{
  "encoder_expert_mlp_ratio": 1,
  "encoder_widths": [96, 192],
  "encoder_kernel_size": 5,
  "decoder_activation": "relu",
  "decoder_weight_standardization": true,
  "decoder_blocks_per_level": 2,
  "lr": 0.0019,
  "shampoo_beta": 0.95,
  "max_precond_dim": 512,
  "batch_size": 128
}
Rows from block 10 of the encoder of a small model that predicts concentration at each pixel, named by matrix and row number. Rows with one number within an expert belong to one neuron, the router's apart. Each number is 500 + 25 x the weight over its row's rms, rounded and kept within 0 to 999. All counts start at 0. Numbers have three digits each.
Before each expert's rows are labels from the 100 images, of 14976, where the router gives the expert most weight on average: "strongest on" is what is common among them. Only what is clearly more common there than usual is listed. The data: reaction-diffusion patterns (Gray-Scott).
# router: router (encoder.blocks.10.mlp.router.weight, 16x192, trained with AdamW), inputs 128-191
# up: expert up (encoder.blocks.10.mlp.up, 16x192x192), inputs 128-191
# down: expert down (encoder.blocks.10.mlp.down, 16x192x192, transposed), outputs 128-191

# expert 4
strongest on: dark
router.4:497473500482515491472507448524517495507485488533531492522562511549483454535494527513497482492458490498506467474492490488470486488508500448465511482501498493471500507529520502480514515484491543
up.0:501472554486500464512565506496484493455468540467549471480509519494496494544493461485492507520505537512475525493548503431527470501508494495492502500482478533481485497497516525513473499543480468
down.0:511536487493520473495482496499514471485475522521493480520517517442581491486512509502496539496504511537504487516449512493498504537496504491489491494541516545458552530518415494530473472475472479
up.1:489504516526466493464486497463497551528510419489471535502512492514492513487511507491498557521505534467503508504544462526495476523508487506495511480461513467471500476504474511466563496505489495
down.1:514466537506456488516520489508488522512468511498518519527507474490424521483510502480449489490511502504542506495505538549486515526498515525518494509504522510561492556539509504515506531524508519
up.2:488510496487454476531483532482503518524529538468496519445459484489536528451484492506481528474526508490530533504519472517521508510470465543532476516523488516526507486475450527530461486555493477
down.2:497487502495507505510446506478486489481484476491489498465491534485636513491516491503516485547455448550470480523457469473503534497478504508484481500473491473481512483465488474502502433477498464
up.3:503495527523480474476479502449487556535536484501526476516510493505488492481485507525505510509483541489497501480487455487474541526511454493492501513508495449526480490472464503500474479482502515
down.3:497489487532485500491509485494507494518487493483468521503510469488419476538460514468490540445522533477523520489553505547516499495502471472533541498482518490482517504507483475509503497486548491
up.4:469524493502473497532490515510485508484524480474483467478483450445528516469490489505498494497537488494511550455514490518533524544481499538517502480501453517502444455458492502506460501522549469
down.4:489489495492502502525448503474487478484482482487495495451484528485631512490505489513500488546449457550462485534454469459497529488478506498479477493473476468483511496466491488513498443472487449
up.5:536502508489488517490508492521477537510508492511509483494502484482471452516529491487496550469503550476520475530549458474451532484544529494480459489527489515493491483505501522485561458479553514
down.5:507472532536465484527527468486517511478474513480487496473515480502505538482447503502472512499529544501496523531545516520450472512471529507535517522463508494513545509506509471531476527485482460
up.6:505480526538518472467552521519492514515491461510490514511476475518504523474513528494452527521507495460510510521535545516462536517511490515522519515494515469527476448496471470496488509493491480
down.6:495464503514515500501528517549485528481496505510511493484498527518352510525437486534476517522501533483502530509503497518462492502503536509489507483485498482509523504513521490496505506503495500
up.7:540498530481484499463494518500487469449519518485474475499473512485529526501509532448520506477525527512507534495472485510560489517496483526527473533491528471518537505458495510521510486494477497
down.7:497472490496509506513463512482473489508484482507486495467494527501645512474513478487509485525459446548467475521450482462512534495488499513470483488479487474494523477451492468495492435485502472
up.8:457521503469470473536477512454514527501518520464473466493469485454528520514504481495502528466526514493521526464528455446472534509508482521546462496510464461546521497448506507471493508521496467
down.8:508463518501505485514450517473485482505482488519502505472483544488610488503526500494545488540456466545455473510456471479491525494479505497482474497487479486460519497446479457503489428489489460
up.9:452521526485459514506484506519496484505489498498496499474487544506518489556503476505542452498537484513453493481503511471446489489546480508498498501504442535516528474526505512486525539508502499
down.9:487487470460493514512464504480496491493515502550518541524484522520495587452536533509520516536494465511490464485456502492494508508493480522485484472535475515488473491478456493503508442521507543
up.10:492496550505479485507494517550499510556502500523476453521488483511496481508463532528533441525511518495490473467516459498471540493488521517507519524509497529527535447494464504506536482494465499
down.10:463483452488511477471517492477494468483493521487487477474500487494521466526513478463498564479519526498452538485508472492476489478474485474453508477473472475482516438488461484538478508525518512

# expert 8
strongest on: embossed; stretched
router.8:501478462519492514536470518545511497428489511502533451540500512512509525540461503449478494518464519528528481466475526492510523465519498497497536498491513479531514493481530494487501481496484534
up.0:489483492524472445507489472469496497557496477497510547492525491510485477505506502491470528436499501511457517461491507529463552535509491534497532513545475479546467500435487503491460474498524493
down.0:495497572533522510549541520504488503464501551517488497528530517494484476540515470537558487492492495541502489527506521460474510498491479484469539486498495478513486490450534474515517513508536500
up.1:479493490543534536458490510474516456490486505494503519520490541534486476484487521515506497483492494490494456488498528509568533556441488546497510464489519485498513505497490502459482528499505495
down.1:434512519463504518480466471476487536498478481530486495477525481502530488471505479487485513516485483521508478498501503490509523484510467518495491486502523516515486496433542525504506429482522442
up.2:471465495435502514533477470489483492488478541497436487521480511560484495474491510480475507447482463493515451519469488455500505495511510507497481475517514491528458479496508516500514533503503470
down.2:480470491475523445495506487486451486491485480494501515497523493508421433477508515503472521488501492526510511479484504551535494543500517520476493540516509528512484494459502489501517484492520476
up.3:533434453494530510514510485500505531445474492474553498503552478507471548534474475491496492550464488504502514479496498477474521479512495451465487501483498496488497510563489495466550500459519505
down.3:513500469496504452472460476481493533505474471506514502490520489505416487460494530498467498467526515487506528484460529537515472526518510516500521521506502511478508555509499478465486531513507486
up.4:491481522550498483478483520514486487514497507492498495521495537509531507481490531470505438513531508532496494571461498499532477476524498490496507500489475487513512553522469527481501517533519528
down.4:468535550504498530508538525520517488502502503518484514500488515483645519513505478482512494539458513502478497517490492481475495500506525498468485485505509494534492483485533511508552499529496488
up.5:508489546539521535486485480472514481477478528505516495496469513520537501520478539494482485516495495504489532563493508542543494524510524556477507514544523480493504490483507502513472495492487476
down.5:478489524517467535509501526477511506474481503537473518516489515493593503489503500479528514565456492528520477538523487452501523467504470485496504509509526500522499503462521524499536482535495493
up.6:499556515477494507476489527515492496524526552469488470504472502458516526525532506475514510464544505507523494503497475488507448479486468477529496509488471499489450464459487495476501490475498494
down.6:496517509492486537550528500482502472488540497472507491515437482488523501523513487509522501528455491517497478507551471462473534464467469489507484550496469496486478483533492516507481498482496539
up.7:502497486485459518483517499501445502472478466505503501485474479560495517476523508494525492506476464504495467543500504485486462487514525488494491456483533473541475500493474515498511466529498507
down.7:477487517470453475440495510490494532490509482480527504526491473440477491450503478487500500552496518516532522498473514514524504524496514524492491514545524496536482557474527491484495494557481511
up.8:464477488472487484469473506462512502556504474460547503475488495512512464478464466475492497526508508519514525523545491501478524497483490525549519471505494480485487441512514526445556460533474431
down.8:504502509520500525520541536490495508500519511474513506485471485477491500528499491499473454525501517480496490545513482456457560481469508489486496484503471488544480523502521501506515513497466519
up.9:463465499479560491490484473476473516487486473524535536492463501532500513465516487477522499528505507468509461543498471480505470485540470490473469500499561486505518494512500534470522474505483522
down.9:474552557486494480455513496519452498505483490491487506503508476450487484464485489482481494500469512531522519487487486500503463535528517512497502509512491519557468511500536500507502527538485526
up.10:526491492511494477502430516529485564480483508494572551501550497470495485453520462485519466457505508525530494496490489478452504461546501456481460468479506478526503487539481510460531494484521506
down.10:522498462490531464473471488487512474519503491504504510498522482513365510480472517494456470468534529481501535457457509536508458506504514498502535513486496515481497528503529478475479520512488491

# expert 11
strongest on: pastel; feed 0.078 kill 0.061; feed 0.058 kill 0.065
router.11:484480504492514503531495496511490516467464523473480507552484495485469509490519471503495521451491512435504487473523492501483507510487524500522504478528542501503499540509506459528469513452516491
up.0:519458514526507468500503482519524477489484479556529488500527515505495557492487515479483457505434485536528457519461505482482477490506507430498476488507539464489478531560516481490491528471490549
down.0:478499467513506518510528464509518541479487482510512513519507499502424470474512528486513514510505503484506489498506498535511505474487518470482512489487481512471489511518491496484526563529506503
up.1:464512519498540515533498465509480500537495522515523480478502449525478541511509491500519507477475465459478485444535481505463446498511500484498492488526527530492502532530506473547528532484498511
down.1:509490481509504481487496518509496499506467522514483554481483492499383528497521480530517458534495437501519507490502490488527496467472498512503480516503501466490492486485508517532496462497499526
up.2:453499511505527515540494489505468535478512499522529521471516529502478481531489512478509497449477500510515464500509525480479541463531502501520501543520502461480493562501460503458505487445450510
down.2:558527471527504494511505478499487531512517499493501580484503491481416441542491485511532519516502437503546494493521474505536488506481484512507461528523510515493491520498476501494529500447501507
up.3:475446524506473525504503525504507485536468519494509493531505518519510497520530501546534510582518546483506510453482518496504527492510496499503479464476494469524501473536474534507517502491497492
down.3:504499496470474508539499472524488460506502469484495473495519508517582541492494510510490530491489494520491484465534464510506524508477475520492469510488513534505490475516467520517487456438487481
up.4:497490480475503515506492484526477495442489446491475543530471522497495508525481493523467485518518508489520462485518465502527522455501501502472529527481536497498548512500456551499519480477479519
down.4:520464491477473488509491527518476478546510523508495492495495495487488544540488486489502548486512479505490498519499456473487505505476509496533482547490510508511494442507476484519497447445484510
up.5:473502513497517548533513474484474529484496487497524513500504493474488531559476519530559468484502548503523486503526510497490507476496467507512490507512521442499523487510521489488473466478490500
down.5:520555539537503506532512518535512490514524492509520525482493482510465503508518511471513526538474486500500473538450511509513500508520463531500452561527515460489513485494504483526509481489531499
up.6:557487507537509494491528489492521493466495462522511465491484511522512562523485513459472489503423460531539479530494481490491479487498472451468510478514491502524511507548522508485509543479482530
down.6:463511490499509496504518472524520536489502480501513498509491493524461499451491540460503514514507503484486498497495506517491505483498514471473525490483466521488491517512483476462518565530495485
up.7:543510442499480495516533439469509478511484514491502499550502490494498537487498492511446519511487511497453532492507512511511488481492524493475491533513520498497459464487530475524500525524503521
down.7:519469470475494505512485534514473483511490543519552479498496541501571534500513508504506489467524523520477502483467509490496486487500502508509462486499511520543499478481523486531489443514535522
up.8:503534498513468508546514501461503463516507490507471503506462500475486512513505513501509482513523474499488559491519536487518515431507505546484529516486472474481500522487545528533468563575470478
down.8:468512489499508539518501478548531524477507462523507506518510501510513477461515513480520548509503521489492488470485510510489510502510522490491521479495474522519489540523500501447524535539481489
up.9:471518480503503492492477490512492513489489508474474536531497485483464531493478478480497502518527494459513514475526509461476525525503495492537484538503508513474506535505471516492516488482514481
down.9:523497515503497480493482538502484495528504540513478523510490498487433506538513474537523475500504473497512501515501486491503486494484506527521473523492513487508508481478508499554484426454498508
up.10:544549512541492515452507460532504487523501445505490527489527522544531480541459529472497469473461478543502436552487499525504492498520529461469516522479511506476508541539457500510510510496502533
down.10:483495487509506501513527469500516514487491464489524481492508502519549493459487512464498526502496540497482501486492518499495502496511492470478535483508501504484493520527490513451516580547519484

# expert 14
strongest on: pastel
router.14:514545464531500473473482500485510468511521490500512470536488532451477523508476499494480467496480489532478501520445526526501488468472524496519519502477493473484523504478558489478508520520465538
up.0:484548510514518507509513465482514474496479521549497501530521519506482499527513502534517502545465470464491493468519507529506507511456514459458514506503511473438523510534510481493476508474516560
down.0:497509456520472491449503516518486528549507509525526482502489525559482516517462463468481519520509526444505531491496563496459469520536469509519472472507502471517526527511465525462445511516508504
up.1:531520522482547502530517465516494478507522492480456507497532430467478515509487482516479491524517462501487526474495514523493456490536505448487518491453471501456508508541534511473541505513454527
down.1:508528464504499495463526501474485483575493493491536456470500496535563525508479483495457490477518508455490493466467527525459499548506491489545493484482510493539530525522462516497489530513498498
up.2:523533533547496495510542496514544551550476452491490520521503500481472511525524517511483465485482485533500492549485492462465488487487506499466522483521559488483462501515485501506505514462475477
down.2:497537443537505490440517506498485528552512505524530478503494512540458472502450492467455502502519516450487515484463564514484455493518477508516506500518519492514511550496457499477497534522536503
up.3:505528500508549515498536490519519484531498502498527531531553496458455510528495489550521497515485499506503476483504496517504495488485489434472491499513506498460517514537511534468498507492469560
down.3:483510452522487491445515512521478524554505499524531458499498524541490511503456465464461496495519520447495522468462545503475470516520477513533476477496514484519519531500466525476460524507513501
up.4:497508493478535517502497503531537453473485502510490541518497492495485466467473498521498468519494509426480486474472505510530511489459501505499502538537517509536503515478511526494510473532520550
down.4:483491457511460496457471528524465522525510528523507459538470510507522549482485482490488502501521496485478537483494544482466508507515464529538461468499528469486498526473469513477472489523500531
up.5:483510488509507483507492484508549521513476530530473542478476490566460490533492496513513435473517477532488525503488517542545500519493482514496532475544458521499498450521469528513496487548483520
down.5:513529445518478521436504505540506515528502512506529485537502496528486529488479498472486490498497537442506518445501553492473473487496450500528474492517498486491500548499513491501486520500497517
up.6:541507524502519505499524470490504515529514526490501462486492537493497458500506488495485472486470494521476510567511474511504442520491519473486508477536518502506490479508479521453484491530493481
down.6:475467500474498483526487483507530491501509484489470523489520482507476494501520507482523496486491480501523520476513527533498480525488481490509543495517485535476494496533538449534524544504515534
up.7:485451482506489502490498523545503490497483426475517486531500497480485504474493515494488484504508523568518501473518502505487525491504481464550493479481529499499548490514470510451518509486511494
down.7:549470501509563497501502510520503510483494450482535490485499474460508463473468513474500503463544499519495471486477522522513503517511484493490475476508513525484507550531487500458482497495555473
up.8:484498531515473488489466529530500506475492422492543511509504516494456510486499513490496486471536507515498512497508496548556494521491472506536523496497538466462510487475464532509486487487531511
down.8:520447518513513526510475482522500507478481453463519489502491477445569482467456509491516505446526473484513470476511513491520487511481456480503480458510496499481478554519530489485514484459525475
up.9:468499470484468495487516492511489522497523500477489516533464502518529492525508519493533483522492496492498486496527480491547522526477521555457516501514430489496479486498514552481496510526485458
down.9:511509547454489505557486497516488475451502503491457542506491485503509509515547509524541495527456485543516490549527455479539527484478521509479507521508481508498493419482541479523526458487442495
up.10:466483427523514527507520461438531507511455555521481527519493497541494479496530526497544504496494499477489512508514516509465537517467515556473528492536490511505480512520500478496455510528486513
down.10:493532476520462526442500505490483518546516513537510481543502498510411503511506451511480507548497509484510489481521529460498469463508480510525504511512508465489495486495485493519480475479495520

# expert 9
strongest on: embossed; stretched
router.9:521500510534499476456506563497468453523511539507506466525466523458517520519478520498548507528493518566500498529478518509561509492512502501510511497495516485536521505464498490493491516489494500
up.0:523479498499486518486529499491480519474473511517495483523522488517499470546504492494501498490480444453514480538489508492512516487504473480496492498492549467485470511549503490516541477443540536
down.0:508478556526486470471518492529497464509512506543511504487542464473467505467530477502485469517514497523496508477510496498526496484519552515513506515473532504470505497478536502527534494527428522
up.1:468519503506480496555513493527483557472508462475495456463485492466496501505487500516462526501515526533462482499505518521507544463492529513524476472486459476530515487510485490504487515501471454
down.1:509527496477514503504470504467547510479484501435514505518464540456483502505498513504516525463491528495518509511504526445442511482451498503464494518490497491447500499477487446502465487503552473
up.2:494500515494494496488509521507481504483542477452512485493477506509529499524486463518474508536521492491493498507511507470492515540495516495559501488502534459511468491458498464496506493457521475
down.2:482469531528508507505482501479503500491498501541510517498463518459521477484473491521489512504478473529492504517470490489517518510522483487486468478499511492512497514471543481513518477477514473
up.3:587468494534489484486502521514497551467478480482538529558483510499508544525508525491473513520430446497496482531536488511477485472477503451466485498499525478500513511532486463525511492446512501
down.3:520496496534485506446509489525520484544523503534526575457516431482464542509474497477503483497529503528496486484521507503481476491517541497505434483472523506457500531509486493490518522522483529
up.4:503464504531475496488516538483473518482488469526525464491540521512491493486493471460495480488471488475495503532482490479451494454553519437485500501490501479530537508519515487501511525448469515
down.4:522495517507480481470502489562525499542524516544523537460527468458426495521511504498490438488560543537515508484501522529515475515525526504495467513495522503442492511508521481486511521539475535
up.5:427556558483509472510507509481498511564531508504473450484505507483492524503535502489492513492536480455519496509510526451470563503485523511517488521512476497523483486492527518543472508475486483
down.5:504505468495500495516469496457461522489496495455486467547457542528432471517483520511493514487466501469509491520494512472477467516471460486491524485500486481494531514503461517493459475453565443
up.6:479521548538488506516451518499478517485494459501484503513455470440498497465499547511509502467509502487477501477493492521559512458510431486519500548504458474515511485480525519463490512447459502
down.6:453477542507553489472477501464529517481506481519532502506486538477647434515487482534483506481489488485477494481497480506507551497475484497487462511488502506499476548455545480511522507521511487
up.7:496468514491518460484532515489503459519530529480500522521488464430475539458538484531508534536528501517515519523503481481518529496493496474520500496506482504472498527529490506510516508500444513
down.7:504509483484482529521520496525488511506486481440497471542506473524402538514544521509492490506501507476507485494483518458480468516483490508514514476510484508502503488518448491487514487503539483
up.8:499519475530511501456482482440491490484535509518528514518524507514502517471514509528507522462447487509482486506520500489554481504490484510466514510548490498456467503481491455515516490482536554
down.8:474500534517470477474503487492497475488496507544496500483538497471529492497522472525477472495475468512504484491491470472542524477495534512499487487471527519523535478477494521520544467521464543
up.9:493477476511521470454510522506534466536489479504508506486579509484483499504535500487551491466529478487498511498493501494459527480528519448534515496518512512481536514520481506493492524499529519
down.9:534533477504478513521524501534496509536507507443501493517500486522420549532514527480499477502528542479527505517488530486473473518496501512507522481512500498473522512537476515482496505496539489
up.10:547479529528469499492524473440493513519517471478510500505483503499475488465486471500518557440471459506511473547526514520504515510488494528476482496520540470516477516500536513477542501476463471
down.10:525485514499484474493511490531502499509481498548512488487541459443423509484517493511488422496518500515527511507460495493534500480497526523487489484470554507479530472491468497503503474514490524

# expert 13
strongest on: pastel; grey
router.13:457549455513487484475534515456549522534539521469466483497489506457452520483526473486504522487524483481494539520553499461476532500455488540527494496522462525481481495462496544515509504536468460
up.0:524502487484491522505532499491486478518484505534500490512504477501516576497481491513530470492470500512483509473479496495533528469527526509458474464477505469533523454502546461528478493481499527
down.0:508491485505478502506493469503515494478549493530515506507523512552568517480464498448531502510518475526485498438489507516508451496483502476533501471510494538520451501555517518460530566559492523
up.1:533439511531523512480527453517516485511466455534532483519520517529520487498503519507499500485492457507510469485488496519517489495521525468476502502466491480485506474524544489499543511472469521
down.1:523501498531480493489498462508497495490530451509520484531518500529541488470498523444529456494508470515502512461506506519502493494477479477500526479518494525513499524569528538448505575553517519
up.2:494508509510468463496511490480501502443497499516470496504505486497492510501523522523504484451489497486540504460458531496501544425513555473506526426528513482512543510496539496523479499495554496
down.2:531522503532501443503489476510490511471500469505487539511517517484516451483509463484539472500484480482498467449546463543520489459470500495526515525493518510520475480497483494502523521514489533
up.3:506482454540513508486483474504487498483474457502513475525535541521525459501470532504551475502483442520518483531490507502507472484540539479496505518493524482527520457549505489541502517468510510
down.3:522499486526483489507502469493503485499544485499520478502498494529583511474487514455528488484510501499508514475521519501496496493471488475527533488512502528521485536579497506463514582538526515
up.4:487447500509495486491479463508479492472461475548549501523532508533530490516483517504494475489468475520533473495462525517509533504518523445467508510477517466497512529517529459517489507463514550
down.4:517498485527485486498510476494508481499533477509527492507506502538567506473478521466518479484527489502510506464519524516501487486469490482512528493510502528510488531591492517465515573542521510
up.5:501488475512492513495515505513469470468460481511518499550505508509526481484469525535502492527490449540516483477477526522520475509520524507468509530469513486515491460530513477463523516480516541
down.5:531491489525480487501509468494507487503543489504532478514513500532567505474485523464519488488531497500502511456516511517497491497475492481524523483513506529518483528583501514458511586544527515
up.6:518541501508480503501517509501505463472514523514497512478542507492508497478505511545514510490504497522493503467498542500521492541501476514498508494504526520504506531490471485572506549492537550
down.6:498502481506525496474506488536494522446513498523505533534515530480416515506567472510550512470500452492502497447467505561535501467485472513496453513503492496496479457460499491480525490489464530
up.7:485500529483479448511514455515474504500521531490491499476513494520501483462485497495531539499530486489532492490484520524531491500495463515457533482512529520481491505484473519486544482504519492
down.7:504512482495469512483500476495514497475548488541493498504499530548618537473484527452502493488512482521490503457511483517478479490511528483523518490512488515533458495548504506450511541533512543
up.8:463449533515457521503467481471531509493503462509490487573474505485505494480503493562433522544500514559493508521508478528499480514481526511514495499482493527494509489491470508511475515477471473
down.8:497521531491481519487551527494474503535480536496512444498470495529541525481451534509513530480529537500452519479484503487490497518532492480513504442494501503488488533553481509502467510490481490
up.9:501462482491514548521467549495504496529502533506499478518495495486480466505507487473493491477524491537545484484466456488473499489547528480511478470487471488531532481488490512496529521510461505
down.9:493550513508485506524534488551503515525510519459508530530496484471472499480489502523487560486472526503512466503521522506477487506495471501515479465548494486508547509519471513515502489483501502
up.10:447482455491482498512515533522523518446487526516475474446506484524499520491509516482501530532484413513562495529491488494496537533501499492512490508495486515512480506510505513498489481512518502
down.10:470476550489490482473447544470496485477495509493489486489505547510478492538506485489496475516473559489492529512531503463511489470519513466495516525484492466482486535471522462539458481493513479

# expert 7
strongest on: feed 0.078 kill 0.061
router.7:496542492546485484493478538487505476489542489506511455537484526499501519555458535482521471474487519546502475498451507509521515455520523500526493480486533514531479514457534496480521498507486506
up.0:503486483476513519456503547448493475546483438511475532471468498498468487474512478495497464473509501530514512474432472537497530495532506450515491506461516476532520550549476493523513479485472484
down.0:511522488501539510473490503503489479527510492484514489465504498533569546473495496479484455499525524452480512463445530535459476528487498513478471506479498518510478517539528488454491520525521501
up.1:483495522475485467475487512472499529574483487513446515526514488535473485527492551505489483529537494486448509537507465506505512473524523501520491484504496510499506472523527513493489479508501491
down.1:491495474472510501488492510527477518493488500456543492509471489501503522487436547457496512499492547453497497519468534469447505545498478483484467511493492520520464517524504472496515519536542477
up.2:516497505518486497461525508468503556528514509553510491440516468520492482452503442511492498487512534552484487555493492492458479522520501512534490485496496519483506477521485495515468503458479521
down.2:482537493508477451512487512520538524516501484530526540475505515526617530515499507530558488490468501464462475510502481512480477496493506497458489512498498549530486494524531476508485515557479544
up.3:486529474504510499516475533518531489486516456472508518523533454460438486494525489489506485395465496506530446435482489487466512480533493467536487483470506518497504500499488523479541529500490530
down.3:516492472494561510459505524476501521502502502493516445510507484482417479502469506476452451485551527479499504453456532520474501528506505505511490490496522496472475546523475494463495527491549492
up.4:510472500529542470485516499519459540470449549486516499469503517532522476489508534502535538504505506412453490494545540504504526537463524542520537490489500481484523444522536490554497516507499515
down.4:472454536509427482510482461541509495540485515505479589482490511495518535505528503548535514512440471505516512530526488486491494476524491515495515485508484508528540477492508508544505474514459526
up.5:466500522524521525515499504512489422519498529550492522517490462477482509471483456522475510508507526533497526493518517511528449477538513475489446527493522467438508520512505459537495500487504483
down.5:512502496502492517504483500494504461476486466554438523505518524495626499492530460530532480528504463522494492476496457514534498488495513503489480527499505481512499458490518528502488476504470537
up.6:522500486446520489519503473428507423504528517502478564535496506467499480499498518495485504496502514516516504487533503480510476510503495515505483503521497479485522475463490473530476512541487504
down.6:478491500489458540531483509501512466508479470535439527481517539503555493481540465515545508535503477513473475472505456513511523496488491516511513511501498476506500469481481516498535476498449565
up.7:496488485483485463493499489495458512530475496495533519499484486520521517488520501457468477495510514535460506500547508553537458520494486529508488537548490475489489455441538493527486474553521438
down.7:508484528488474514550496497508509469472497486552462539480488521497584498495523482510530513508468463545509488525533470491531511472490502506489501507496494500509508480471497518497492480491467551
up.8:511565508510518502549479500509519540485532484518526485527514465501441473511512479492505502457524472502505472480515510533504514522485476494490507491495473505473433533491544496467487509510477504
down.8:502495489501550507465509518479500528498493504478524424541496473492399484501456511485443466482514522483505508501454522465478483492518485493505496481503512498470486536508473493492491497469552441
up.9:491446578529530510507524468524506510434468482481512494507477487530492516535489529532494515496482438434504477516547546525514502530463496504488528503488500483488537538550479506473486516508476493
down.9:489494538480479493512496470511496493518503509480510566499511531500613517511509494543535480495441491476513495486534475514531513494497477515519562517494516497556510453508527516527550485508463535
up.10:432508514460456497506480488482516452482526495503488536512537489498495503499529527527552504488476472464485520522522526503512479514475498519478488481492519520482504485489463490491483506480525499
down.10:511470524506488491550507497485500468463444492536417541510515553503539499494521479532539483556486481531500459478510455483524525499463465511502528510482520487525478479468510529506529433508450551

# expert 3
strongest on: embossed; stretched; dark
router.3:526449515455493505511502456499495518485470486529501495495529450564487489499507492494498486550507518520510510496472502506477457493537503470476488515451469519480521499542490492505547480470479496
up.0:533436480488521494507527507521490474485507524510479507503489516493470526463510479506454513501501475508473508493508549526496528520464490499516507488563456524525465460512528480412494522509517511
down.0:519494469461501464514490463506473470495467479506516492480526478495364498481481536517519520521533542530514508469524481496490452488497491478505527495456500510458461506517528495512499490481522496
up.1:542490471509501498529530499517497469521506468480487499467512468518503494510499513504523529568485491525530499525517446439518523510516466497502523448505498506490482457498476517574523560476511496
down.1:480508483482503533498468479511486505517540496523497505509489505478400490511517517473484474550480493499501491477513524496539535545478481512496491510531499449498578527502483474504535513490444490
up.2:523543466524479491439485496511483508528530506483489485482489538474518521502498490458483475461501502506495528545500505500548468513527494515487502486490502491532520478477532503509499502486519498
down.2:488488519543509498467496517511490521503485509499467473466516520492619495500501470528516512486474462495494495562486463503481515496476482532509516529511482510532474478454512527513486444525490481
up.3:541503460513522470507547526478522542531524544500485518505503530451482500527506469495481507462527512501522518501546488485481500531459493516528492483503537500502523525488476545526478526489538526
down.3:501487536525494478514516492497502487491504490489460485478512530501609470520507444518485497484480479512472479504480459497499495459481455497501487557499496478497476471448525533504488469490495490
up.4:487548456523491507512489531504472490517517545470503515474489499494505518486528486501514533517509512493516525489569495501528515505459480533496473469485506547512489480476484521452449465516533479
down.4:498492548520496503518476499515458498498484480483472459467485526472534483492471478501486512510502462466497481510505476487481503461474485527516478562483485463469471499456518542503481480471467472
up.5:512509476513517474508534519505501453499510524465525485551486515480501511484508491446486550566522510434524532471532507513557496541478449516530478522484505512487503486459480483495486478496489498
down.5:480517542521501478500484507486526487499470468481519494499516537474498460541490481502490518520519502509474558498477498493523519507511513513492481524497481500514455508492514532510450493478510499
up.6:530508506567481488477498524555513476480510488482463488525480513485536517500474518488496482444495506544491486538493477458528475510505482510512497485525500478520491499468491499486479493476515481
down.6:517515529530499530526497543486497512516514503509459489498485537501600498498522447501497494502471467484501517548481492490456526464495478524489490542516494485495508465457489527505504472517486478
up.7:466503485475462490535464511495496516529509500475468509512483437484495514460509491478487542538539472478502542454562504497506516509439489540510487508469487512517495467484490557465497485504510462
down.7:505470505478493488513455485492492511485484452496494484474471525459448505496495502523489516517500490495498501537489471471476540499481488528508498563454475491481482495464478538517462473437452473
up.8:455522467498487488468479505505502508539508506503487556482482501526490474488523487484524522535515466534492486490576467470493491487504464489490494453470504490493498450519540485504486483493501494
down.8:497502505487462504512496459527516512491478511503538502531443505474402507464515527485495526544517516512490501507532507466492482553516506513520528490496502528504502557552494514498468522482525511
up.9:488552526540476485508462507509468478487493534531500529492478512509506526486488551486470532542482509487516492493508524516505489530515473502508534517518518438516495491469551470482478536527504528
down.9:523502520542472466465485496536508489536545512505542527478518527513421481481435490493476500506484478450496512481505500499474531475499496518482500508524478481519508513492529522453481522435504508
up.10:528533522501541521494535475476508486537490510519520511486518488472499547460538445477496529427513518486543509464489494481533499502497474494495481521485526474494488486504529461528486497477489497
down.10:482486515514508516531514503525496473461479489502528530529484513481385458522511540498530490493497504538495508465508495524484465519524538491511485459511493522469489538539490514468493518483518521